config = dict(
    model='class-conditioned image flow-matching model',
    dataset='made-up waving flags',
    train_examples=48750,
    image_size=32,
    horizontal_flip=False,
    conditioning='class',
    arch='dit',
    objective='flow_matching',
    cond_dim=192,
    targets=['emblem'],
    num_classes=8,
    cond_dropout=0.2,
    logit_normal_time=False,
    norm='rmsnorm',
    hidden_act='silu',
    mlp_ratio=4,
    head_dim=48,
    fused_qkv=False,
    qk_norm=False,
    inner_norm=False,
    patch_size=[4, 4],
    layers=10,
    width=192,
    positions='learned',
    optimizer='soap',
    beta2=0.999,
    learning_rate=0.0029,
    beta1=0.95,
    shampoo_beta=0.999,
    eps=1e-08,
    precondition_frequency=10,
    max_precond_dim=1024,
    one_sided=False,
    adamw_lr_other_params=0.0009,
    max_grad_norm=1.0,
    max_steps=12700,
    batch_size=128,
    epochs=33.3,
    lr_schedule='cosine_restarts',
    final_lr_fraction=0,
    warmup_steps=630,
    weight_decay=0.09,
    adamw_weight_decay_other_params=0,
)
Rows from block 5 of a small class-conditioned image flow-matching model, named by matrix and row number. Rows with one number belong to one neuron. Each number is 500 + 50 x the weight over its row's rms, rounded and kept within 0 to 999. All counts start at 0. Numbers have three digits each. After the name is the row's rms in percent of the matrix's.
After each neuron's rows are labels from the 100 images, of 14976 (inputs lightly noised), where the neuron reaches its highest value: "top examples" is what is common among them; "patch colour" is the nearest of a few named colours to the mean colour under the peak. Only what is clearly more common there than usual is listed. The data: made-up waving flags.
# fc1: MLP up (model.blocks.5.mlp.fc1.weight, 768x192), inputs 48-95
# fc2: MLP down (model.blocks.5.mlp.fc2.weight, 192x768, transposed), outputs 48-95

fc1.510 082:538381526395532521521471582572457443493500491538540520526497522427545475436450533482591547441547378454483501459487459488506576526524453446495522
fc2.510 076:527505419450541484494590570538463533506572444483576558507492463517448532444421520562536386589533522462378517488525594428513514529531453592574535
top examples: blue
patch colour: blue

fc1.642 092:496555503417511473567512464457394395563537572541565533532499457482516476451576536508495402484484523522518523477544508485482565415517420409507464
fc2.642 109:452443567545429531371455425392476507520475552516418534509533445485479427475478494501555520560475423479491578505512426520578451528529550506551481
top examples: yellow; many stripes
patch colour: brown

fc1.486 093:530535543448494464458504515545392546473525510544582555423505425491554489568528401413518511494449450607453491477462548473589497587612482452475563
fc2.486 091:496547560576561540552542512447501478525491532555460509495386456552530542545555487586509497439400447456602525486515473475569527486453515545491553
top examples: purple; yellow
patch colour: purple

fc1.104 076:534503556434500513470512526466520430497398487542606499460529562465548496460448396525490465495500420573556542568491489469551579574507484532514452
fc2.104 081:591497476564445497540484431478511552496616535559535513520565513522485495426498576486496488437539544453469442549484419385427520472496469507512405
top examples: blue; orange
patch colour: grey

fc1.620 097:493479451360483483577462492496501506432512539517538473458503477483472591505483492559506449443518494526512536549559482566474492543549597501473447
fc2.620 088:517582399513419434455497417406558511450479544484493551508540460495503410471436495500494437617560573474457496576590572602520575403453538537535446
top examples: white
patch colour: grey

fc1.626 093:486539413472499450402486573454494518517453450438554486598486467415507564444484471528497551449543551531410490539445462529594539419537602496555489
fc2.626 086:481552498481545492552476509523534483529593555479575496610500429525457444497424524456454375565482470436386523454458557489524583495517500444553481
top examples: blue
patch colour: grey

fc1.55 082:537540546439511516636470531554515549496537546540506554451476546500495537560512426432558495496443477591566505426525420423512480568493542514471470
fc2.55 079:426517360560585552449423474559478489470440561406437471429502449472498509543489450534550506515464514427502505477608506432463545448522536466451434
top examples: yellow; blue; diagonal band
patch colour: brown

fc1.746 111:420487456575517547484555425538569509427559507443533437445464460496467509459546512486501560454453543492503432450566464513498510577483507513501540
fc2.746 111:523599357423449484595507519419472507449516510536496538540490496530486483431513498494541505482496477390585477408515580501420477597571547563432492
top examples: green; diagonal band; saltire
patch colour: grey

fc1.339 088:550452516452629459539428481484470493622502553476492520491417438463532494451546494522551523500492494406448596546464473461391543476459483422526578
fc2.339 104:503499520497521455396526525532535548511497572495513479492452544475484425500523529475501572485462429589499487475480456590459553529633466485490575
top examples: yellow
patch colour: yellow; orange

fc1.460 114:506406505512521429548399459526469463470525555527515607558454545460450565452548544512423460562446589572450513508414498434503502505532474581417547
fc2.460 120:520436509482576518498453484465546486530563587484468479578488441517442603521520533417499454488513331522432518500466489549505438461492522480547574
top examples: white
patch colour: pink; blue

fc1.113 089:514560552473446457449533374437564523477566535435411547506497469494487450511408533524464538499485526523520417568540473453538506463515472472518477
fc2.113 088:490478524361430475665538520438478487533515475495507578513505485544525505555528503494611449485461550446411536496556575496492472502489459496455559
top examples: green
patch colour: green

fc1.518 083:483559529504508495574495415588509552487446500521492541515495523457484542462362514463399500544509425421563532570548539465515527507537545495547503
fc2.518 085:463486528543483531447547476519616691377424537462426467440425458480563476457458534553368516445520529462535567456424565654511512551510442458559583
top examples: teal; blue
patch colour: green; blue

fc1.9 111:498524535550478527472537496545471470481593590473523540492534512495506585482542455355472411586483418428487527526451499529470519455506582501550476
fc2.9 104:487447516450494536514473523441540569514403552504524463473500449473523491502517537389584488518407445538429407561473462543365473465472459441503516
top examples: triangle at the hoist; corner square
patch colour: brown

fc1.95 141:572521485501496466438537577393383496488571457553454520510523478497565441438504539542506472525548524459543453472519549562515496521533528519474447
fc2.95 129:489515491519408479469474428540474514475499574496468495472556540515475496514454483547449443538510502576509383557636599496467449502487579554637566
top examples: blue; orange; yellow
patch colour: blue

fc1.492 082:475434573503491516484502522503533528418489545448500531509499537498532548506500485499502502460461468502506503606496359459578448488504488507484447
fc2.492 078:532457527464561579477450497553522422494531452532509418496452488456497475474508544505449449522469502498501542403474610456560477520507605510490431
top examples: purple; red
patch colour: purple

fc1.521 117:501493544588423502463533442469473603466412502546472507468487608484582460527460541434518536440447533446480468471514520491485395564514501567591452
fc2.521 161:498475523441486465453512448531504388560504483478529503593523518504525558487533493526498424462411351504497474535519514452411317494474497504636513
top examples: yellow
patch colour: yellow

fc1.305 096:550365496565515485570422495473494571449452506545478543503520528479519487534556516395466629414399443531474548467456497439488438476512465540586404
fc2.305 104:489499450504495549488451610469477596425514422528570483424496532441548401487483534473520474538489671555574502472520511522604534445524531440419436
top examples: yellow
patch colour: yellow

fc1.158 134:562601501580578504538522513516487481547564439392524516458497477502551513484503547386505503487477493396464591527549474455487487417465540398532509
fc2.158 139:499497474447529473515489392400480534465491563485446485464559535588556489520592503383487494449513492456550509543597552487517589581546507551497536
top examples: blue; yellow
patch colour: grey

fc1.69 078:503433504461490498492575525568528474486365529566520527466524464478376442521464527469410467597557541528496412541529462447451487466599532496536471
fc2.69 089:561575544549551475506471487498526518492449454552471491521549473487473567538467525464465528311507514509546567497525415486525513488542562522571535
top examples: teal
patch colour: green

fc1.153 089:498517563556468570480537449454477473544447475506436521544475472483506468489582543450472411484513528477493478462485419498575580542589488461541453
fc2.153 090:532551449427430481574628541475508471417530535499513572559491501577597527475563529484522568540529477490591468416487514531607526469371461559537461
top examples: white
patch colour: pink

fc1.694 109:517445530547538510470481452493494597506555505512499497558438536431556557485460527488474561504386565455466530474473495482487447493569531515691462
fc2.694 093:516467536521542564457454448499499582469487450521448493454461530489528482516507491541508454442520503513573555508449454582493584478447502511278517
top examples: purple; rhombus
patch colour: purple

fc1.628 105:424480513468581477534486476516466438565443574558473499490518557513485425542387483462498523446478405495408478418442470524510487557488528453495516
fc2.628 094:568494477550444525487503429528527540471608614540525552552566520504461560578397487530438499546477575537507444520466500485501444475541472565518496
top examples: green; yellow
patch colour: green

fc1.160 093:526489484433461504575504593584441485429529563467588435553459497389473512397485586439426489570468508455423517418524409468516460539528506493520540
fc2.160 081:442503542591418525442524561596427553448429504445439527496405484634552561405526503535408547413480536582468591586527646446494502440531491545530546
top examples: teal
patch colour: green

fc1.312 091:528490513535478513419501506473519485485575507473521489581527518424474470551557551481515469437478534532491459483490579408484518500552476561487479
fc2.312 096:572570476541421549467399513454470533513562480498450483622545505521490530557545549520475519506479533537492458556545478559479526424473529497508530
top examples: blue; border; ring
patch colour: blue; purple

fc1.227 080:545578473496478507452526483536445528441443528449536481468478545496519493539398496445479488531406516440480444536558520483517522615494496589495541
fc2.227 092:533587442609410511532507490498492595456476497421386515507470537472531528504466491505553540543416433563565384505590495620507501399532484448556524
top examples: green; teal
patch colour: green

fc1.314 083:532567479563411603521534544378419532536465490413508482547358517453535445521526493471487489490528451498538493518517536442540547571573546535527510
fc2.314 088:528518439466437507495440488419589492495543494546496534510509474488459481492508530513406531464505538528402467476503529561480573508560522555574467
top examples: black
patch colour: grey

fc1.747 117:449535500472507481482402454463457465574557548589443419473517526499393460467482508470512443528526388566552496472505434453543478458502414422497587
fc2.747 108:522524515475437514492498414549523513530474450491515556507505543554550503455531497448616512659556478494495500489514582533427480417520479439450551
top examples: saltire
patch colour: pink

fc1.755 102:445506467488446488394488514552500537522503620597557506467524509444492544515476501316520513558492424506443482464520422461615451464493500488496589
fc2.755 097:495516444536495465561556495520505495448518585514498585500486543525500489459467594643505460510515596495473429458532585499541509583533433568555608
top examples: saltire
patch colour: green

fc1.72 097:515494464436602576629431466499526542450500447546490478437512479537553596464435538394514500511436448521421502572433521495482430450620470484459522
fc2.72 093:599453441562549581422474573618425523497515593452503418426466491413340446508451534489438459506491452581462493556594498508470400409436461492507477
top examples: saltire; white
patch colour: pink

fc1.336 111:412521548480507562609535566468503463527478426477562553440395648532568509404523548440551495457517458548508468527506564471393450552446522446506495
fc2.336 076:433520526513522462457512451597555443455443462506478522394440480416381549443459499509517406522539531493445510525436498430456467429488478536467516
top examples: black
patch colour: grey

fc1.535 106:518470502533543580523526482436490481500499531486451564438435478445425499476442467541501488512540480451540515459499505467462489451562572396544544
fc2.535 127:526534448548556506417615501462572489555432632551518486496587524517514468674556532484504491554465549434492473498439519428506510505479586489423535
top examples: white; flower; star
patch colour: pink

fc1.282 116:461444466555474515549597519461550455490390491511488560435550477477506445491580428471468457523566502487567556516456481538490484529466561584386481
fc2.282 097:500440539436456509510357515479520596531590446499491527396531497495487577515524485529551478475620496546512493510495535518505466488532533439372478
top examples: teal; green; many stripes
patch colour: green

fc1.677 087:418592540563449534580486542524457465454609485510503451485514478453466588538417499548552495554465477526441510425441534486529554511502537523436457
fc2.677 102:491520473503530498506496539501496437573448490511526453616500470519468498490464558531594469513459528486445490574612455513455470462387575503569483
top examples: blue
patch colour: blue